python train.py --dataset="two synthetic voices taking turns or overlapping, over music, noise or silence" --train_examples=26041 --input="mfcc" --hidden_act="squared_relu" --mlp_ratio=4 --width=192 --optimizer="muon" --adamw_lr_other_params=0.0027 --max_grad_norm=0.5 --l1_shrink=0.01
Rows from block 5, named by matrix and row number. Each number is 128 + 24 x the weight over the matrix's rms, rounded and kept within 0 to 255. All counts start at 0. Numbers have three digits each.
# pw1: conv module expand (GLU, value and gate stacked) (model.blocks.5.conv.pw1.weight, 384x192), inputs 96-191
pw1.107:129127124150160166155136121130181131117131126186114129127119128113088123132129137130137099117123123140138136119139125124135163177169124141132108094122135127078115146137063141162127154132114110140124125152122119129147135153113122124150114113127146151158080107114137099076146119129122123132
pw1.108:147092141119123081155167130141144128120133130113134141125128118167127120124109030119132135128117112122127133112127138151107126121104115140096133103132025127120123201131136146152120148125112117126181128067119127064114101161127125147129140121136125128102131149091127120134132142129116162090
pw1.109:138123127185132089131118170198116166119149137131116129151126116143134130128128137124129141125124180125118113128146146145130137127104063144115136134110127113128154103125133119154168138139128137116049117117124123114132149129159122093089133128120114122121077119100197115130128087130072138132
pw1.110:127182183125119216107131128129123182120131116171127166139132145109131127152124138152128088124131126131124135140205046142139137133146117130110127164060167130130123132132088096132126138082127099160170118149136137123173146156119128127110110135113097202142089156125130160098129122155164130125
pw1.111:126116147146113133130101128126111065143164131122126121126070130140129102124124107150135124125120134100112112150160124131153129135107121123129138143139130137126077129131160142169124145126112133099158141143120167134184129135128166133167133105134167117187143092126129101167146113104115128098
pw1.112:141175138132128130135120155126122128118123129130004151149103119105128128138137067148016126130139141088128128065110133127160192082126117135136157155084133126111134168133130156119103105128159146126127129124156103128088135173126124119127126155121135129135112194155109073152125134129121128130
pw1.113:130142132120062157147151123129143094098135134145125168114135086116132133126122141235138131154134126190190126099137126114125131137124133122146123119152092146074154130133131126133087154149128075145138129166126134195130179115133128127106087112122109158148113117139124094146135125135179119093
pw1.114:144125114172136101118130088128127120118121133129135064127123121128128121161140121128097140154096136141152126126136123128121126066088143169115129141130115123159150156088095171117041124139096089110120154166131094155147133115109140144255100095125161129104124131121124119130130113135132127120
pw1.115:113134108170129119090145108119131098151123131139119132136106146119152129094129129092145151145130085126133125081110109144102131132094129149100121134102117119134128141142190127109120108128125091137128134133141122141125155133129129151092132126154122155177123125124124128118133091109146130123
pw1.116:147123118135118136153100107122105129175126132124109137158127125127096115087123123133134143137132110128172146101129110147190111128118118115145128129125129137135132124129128107095170125131148108073133130115145156128095111153167121136123156129128135124138154173143128150101172126125138144124
pw1.117:087042114129083122081130157129118125147115125154109123120120168145132120151144071128118118126151050120183120163138108135083132133126115140113091131113126134119167126190216132119133132091138147117096133130122119107114127127128114129119071132122158129142075124131127154097127130140115133188
pw1.118:130126081169127134133125145139123152154143121108151145136139114151139126075137170161156082137154123148127133146126121113203122094105112114126077135132117131118048139135123152056100138124125105130172128116165114142103125128133132109068128126129137128108143099132127128104128125158115130166
pw1.119:075048118145131122101105119106132132143113175140174107121128172129109123148135115117197140084136188159102147115167123106060121183134129116101126154141148119130107135113172125101145134126123134107173128121106134105137119147136117092129221108106144121172133173129099090100094103115106106145
pw1.120:094132110149127153137157129148113107134128166111128137116080193101129128141147112083128109105190120078120152091149209100161134133096131138150136178130149124128115061128132124135130120181122103132061129133127128127239122158128127129106122119134137209103099102118111122147123130077100126146
pw1.121:141121054105118171125128118150120140137117129130120131082119127099139137133116151153134107126135139117127129133101136110129128143090136180099124139127124127098140080132240112125129128128128135127131114132128120116099109129100136131102124136128129128120127123069118139133124131132151134130
pw1.122:128144127167160134131129158128062082143138129092128092100133133123121122124135127133121153134134110131151128126090126127129126073164148134119135108146113144067133119113171145106158149126128187127128129113098208149123135128178131122137117130174132051087117095115141138136130127131119134132
pw1.123:144078107139131114081129130128125115120139089096135138130120098114117132072127122129118110125134098131073050104147129059143103130099130128114145111125127128115108128112127124138056089132148115128106126127115132211213125125159134125015127109130132114126118144091136088159117131128136128132
pw1.124:126140107133121140128123126090128086108135134171119137109175118134112130135121126131111127129156109127148135131128128127129127124142124131127120121123120128103111121138179131135109090118136163122127126125117107140132132160128110137078126130126130118126110127126129125127138124127126140124
pw1.125:128116135086133159118123127165161144146151112119107123157110123140123131132126139163138130130160132123144164128147114163119126126123132096136140130137118126133102129182108154116167144126090129116133136125128133125121121128135126095136131120120135142123128117106123126103113138157127126130
pw1.126:131204106128052127126140166118124112143109092127073131126114150113127128127162119129126156120137143134108110113173130131109132140133118129158129106170143138146128130136156146104135130135117134130126142149126128127084138095165078124112122132166130120118121173119113114101128129111102146127
pw1.127:103135127120149139147138140127099137130135126117146152118128118138129135127119130126102127073130171109134184152128127170140127137138115145154130084105124162120132111126124124109120127122120137128129150125104103124148123116128126131133105134101130125128112130118076130129118130135136128175
pw1.128:136198137101129136115138053126150117118106120151124129122088087127134128128129085086123112114106116129127146126241129084087123133130132122230183088166104132125125143117149076148179107122170126126106112114095169133132127097103116115110136149132107121133116126090161120127139139132101129045
pw1.129:135115138125125146129132130120104145130115069108085127136134115110090126124160141130127147129136136112115106093146145133135144113116098152180129130128139129128159099107141117102074125120133130148087128153129125144125127116106114120156147104128129083144133121132139124128135156129143128161
pw1.130:127105158127126124043134113116129112123128084131106112117066102137147123149175127171096127140106125149099104141158202146126120171159130119180126102128132173128086098154135169132149127139129144114152076094125130111124127105142128134091111121155129127140124132155140126091146134121102168142
pw1.131:108141122112103112127139148140145136111145139141157138116146132141130136100099124143126139129130098146128128111163114124064132110129129148129187158160117085124120095119079125138136153125137116142100118129117169073126124158128176138112148077169204150106165109130178121139179146124132126140
pw1.132:125129132126148088200084134142113177128130176137104069126118094157135124109165112124148107138132159134124130119180089133126127121117058142129148124126123128102111118133140128141107133152112099132144100107095184128134150133132088119150127127134095108077128121120127138123118140119123118122
pw1.133:107117116167101131130135124139154100179126130113105142145128123122076119148209107176145141136128148130132161129114123127132139127094148130085154134148164148136140142121131145108135122179131108076139125133076139128130125069139132119129135134180125131147125117143116120130146119130069129115
pw1.134:173179171054083128127130097109121132128099109143127114127145125140123122133100130133138110122157120136109112133122122129114159119082134139049161115127095162126136165163107114121129131124119141138113090182131125200118108117141143129129126133151130128123181131099110132124095131133129156150
pw1.135:118157126136130121133127131193120121107095137130104121111114145130142127163119116127131123118116125125116120124137132135122134152109123137133139138126118131131122127135125098101133126134095127124132121127120127109132114135126115131147128126136140115133106127100124157099142082123135129126
pw1.136:114132147154127151109152124113126121129127117122124134082126128167132124111125136124132095128137119127142099124126115123146111129118124121173111121127169123100134128098123121164137133134124128123139138121124109094131126160156130098126124177141129133124135130154130242159135127158143129122
pw1.137:137138124094142128121114128147137143131143113110157132136089140170123116129123130128129139125099124110120124125082169078139146125159103136123135126119126128140187129130158127129126116126092146132098133113127136137145152136050122122139146028126076125136146128119096138128132148111149056112
pw1.138:121144130147145118137144156159125136146151132116134150173127076143157127120115162180128127158061131156107153174131134109123124164134132135062129125145128125129107117149140156140158142130133132127131119146170211125131151140139126140128127138127124161145143126127126133125129133145123136175
pw1.139:127126120149109127148141146124093120144124117112121124139084130130147149127120134131128130128116124123122129118135138141118137122124139137112145118119137145088129126114112132140130167119130109193137159123104128112129133132226114112132127180160134107145122134110178139136117042113127143126
pw1.140:101139140128130122156108137127123194128112120133149126141121111142126133107135123089125133160115145127128120109131133134128137163106175160077130123117085125114127137133148130125099136063135105122104119134131132149079098113108119141103126125127115132057107129099100149132121107148157157112
pw1.141:133130130126098096195127127130126148127103147099147052152116212132162158037129140137128123103164129161123114135135104094128123172028121102046116149223114145130145130136129123144116130147126152161028133115122123160167119125134126150127134127125120139133177127132091159132156133135130142072
pw1.142:113126128126123107139105093137135132131133129143116128149143095099124124204122126129129156119121136123133136120134120132143129127128181123141056120116125104102101124024128101116169127234152099153109127130131124136127159128144116131127126160129138112128144090166142128115116109156158128125
pw1.143:125126130129092118147118134130130077132070130090143118120100140121124149137129141123088096108119126119142148139072090114133127131131105138095087177124207127116121091129115075122140090115125085130166126080123137177140115110136130174126123127121130107129156112128126150120149104130093166153
pw1.144:129122151117128133125129127127141131121112105131116128120130145131132113132128125128132159128120129130127125139126129122121126134127134127126126120108135118126127116152117129079130123134151131127130129127130126119132152127165138129125134182125124128123121126137128129136139122125129126125
pw1.145:125128141128113131093128139135127133132119233125136089138128120104130124113132119028109143122229112130129160126125107150105158131174161118163151115134140163160122124131166118151119126145148163154172124107071108189164110137128163154000140139095138127142105149168128116130135127124109111077
pw1.146:124081132117051223112130093128128139118123127115153130123132107124130129124112126141134129139126138172135165131107094167079127155129133107080132159133128120112123086123116105133087155138136120119136127126084127112085130163127126040108127134131128188096130116143138101130128124120131127141
pw1.147:131159134101131128125148144131127112101148129115128125100127140125118132175127134108089133133122134178128113173119130132125118110126127124130081142129153111119169133148152105206096143108113171128085119133109112123130127138130138137137129075135127120131129119139160103149128130084123107164
pw1.148:102084125127118123105112112110125128138125135146134123133099119154134127122162097080219137126111131124143097125129143123129130126147177122093123133127132089142154133100111160110125136123110112133111113244130125147113128100128140132132166127163121130113119132130110146147091130126129109125
pw1.149:117131129143152151084122145121127065132128118078137151083167116150112143118124152116118116130159107135160143130125148142127130137081111128133132131131133103092151148110109126127127098147098127138123125106134080129146126123091151124121140137132132121141180130128121120209077120140156102125
pw1.150:127042119130140132119127151124136136098127132116112083084129155152128130132127129126150133127136139129116135197132130157147135124111122102119109123122169141149129097146145102164124128128131181067148130094146082085158098112217134149114122124134123133122118124141138112203111137091115148121
pw1.151:135137102114141127127109129107126129128124119124128126125133120127116128126128118135119142127139112102127126127135119128115199126135126127125128120142134125105153138129125158101133105126131125128137129123127132131129118133120129124126128135119132127125127135137128148131131115145147127130
pw1.152:126135135129125116114115122130135127137135129129148129116147143129105128104152157127127121142127119135131129101140127130127125132120135089137127132146136116148142161127128115119127111129131127138128123125133129118119128127114129140110136125109096127114144071106157092133135134118124130136
pw1.153:155145099143127121119135129121150123119163119124083128143112127137136105126127129120057148136141086151140126127141128174157132133119152119158132121138169132099128127136129125075137136101093120125134124133126082175130130136134117140152122150118097125130103114132109167115159122124138163128
pw1.154:125171127131126149131134120148105105132110145129142143121130153071116109092165134129115116128119136091115179128155140136065123123117130150182098123134129110135129129089129124130152152054093119132087125122149129138088089154127155129152128125113130160139163165104124119130119183125085128128
pw1.155:075126127137106133109137135142139117137117139128130136135125100129120125143128130099127116128118128124131139127129113144120135127161115137158129132123109119116130137125129168121122126107121084110136127129127127107110074128108129128131122135131129120132121127125136161093120145099144105105
pw1.156:125128160105125114126126128121127121169139123132140145130127145132139127112115123093136141085129135140133132141133105128128129137136169135134121157129119166111149106128131107120125113176123104154124142150103127146135116146146144130139137171139144106140138079093134126097079126125098138159
pw1.157:124174110132117125122132135170128141129118134123129142131118100109191095125120137154119124202120134111124126134130123131125129103129119215145101101156123101135125133108118132202124086168139150169112130129121153124073138135127124156122135107095123094126130148128128149150122126141137116125
pw1.158:140131138123126186132126140175100144125132127109145138127125135126149131129129129125163132155068028120106136160146149133109143126145058128124125201107130130139160137136127132128117158140133128130128131157150097123135124094138151078114069120123108087129138130131130201137000121127129091121
pw1.159:123122162131157113123123052139111133128135122106114130124112125078112146065126126128127165170175132138146143128130093090121128144152127155122133106172132125137133115132143130123129147143133122121127115123129090132127128081141126144097132123125135136125158117129135126157114129150128130127
pw1.160:138005086130112118099146127132131163119082132160107124122120114153119128129099111115084146136134124127166130102110091141115129133117104134100131122131129121133114142088117142095145132128149093128130120126134123137120158130112129125221128184145111098131127128129094121087120139126125107116
pw1.161:170130107128124098082077124142127118137131131124125136130137138125156133135148129117125128066121178132108134122130129139126131122131125123127167159130131147109132137153169120132145127097132130159142115131129120114133210111065149101126120127130127047119124090191122134118135128125137125128
pw1.162:130130117130190098123125100144128113118143021130127098139132154130116133139127127061105125140136171124126124135156142180099132124130125112135142133151135128123121152087141129123130129181123127124170133119119126129140127129128129129049033128129126124133158128130123164155122218127117122124
pw1.163:121131126125114125136124146119087171129131126135123130115133157130135120128122133122136123131133128123140137127126186109126109139106120164121110104126138126127117150128126150130130128125132128111126177123130111154122149146157128119136109135114133153128134118103125128178130128136122131156
pw1.164:115137156147137163125118081126123131124151096183104059125094128130132128109111092137148125133128142129141128146129080205143138132196133168118100142105104135141128191129126130121090125127147135127118094122093098111129124118134114126132207122112128059131115113124115128125089127143145128126
pw1.165:128174119127108131096126126192129105133126149122133127055137128129149128114127131133140137098109041112110135144088130133143122088197144126144151136125100139129120156112164124156111121108095152103109140109128042190072144145054108183126107067153164116148103112093137145109123087128111113115
pw1.166:146213109099142083168137140129124168122147141110131137149130133130132130126127128125091128118126165141117126128157133181120127127144129125118127196101147134149093123123154123137135121126080154131106120138119119073110129125127127110150139129101110135119138130128130140113128130092116113178
pw1.167:079118139130130109127125122128105134122099133148140137139118125124123139119135136132124128130126130128121126125134127109124138121130133108107137128142127128125113124156152112229155141125127119139150138122137127127134135120138115120124117133112127127127149131126104126137128124148126127128
pw1.168:120092128127128126117126116102127130122082114114122127125122122110096126131128132127125095132111129129163125127157129109119123178129131166117143141157133131129133152135094114125108130110121127125130129131124121122130084127109134101128124121125086143127124128172173170127126068130130130098
pw1.169:101121062122157113132159124136143132140135095130137136126116137127115135120129161081138093091133123122149146117124135135128185131146113131121132129142121136077134126135048116174123139126128108183124112127110207125113130136112052146096143129131124081075136141062114137160126115124119135091
pw1.170:130163177115126099116132127136128122121121120138123118118133139105125128108126112118073125112118130132130130155161147138124148100147118136147129090123132112181129129116167141173126146133126148145091109126049150115112128129136140131126087117074131151128135105134129125137158132110089120093
pw1.171:137131144118126106142120121117132140178099133162126149147132123129147127122123166110138126105126127124129130121244200126111159129123134126162108148116136117121151105127125095110127129127132145138115154129149131124104126132076133142133153110133095129155158132121110181109127169128137120092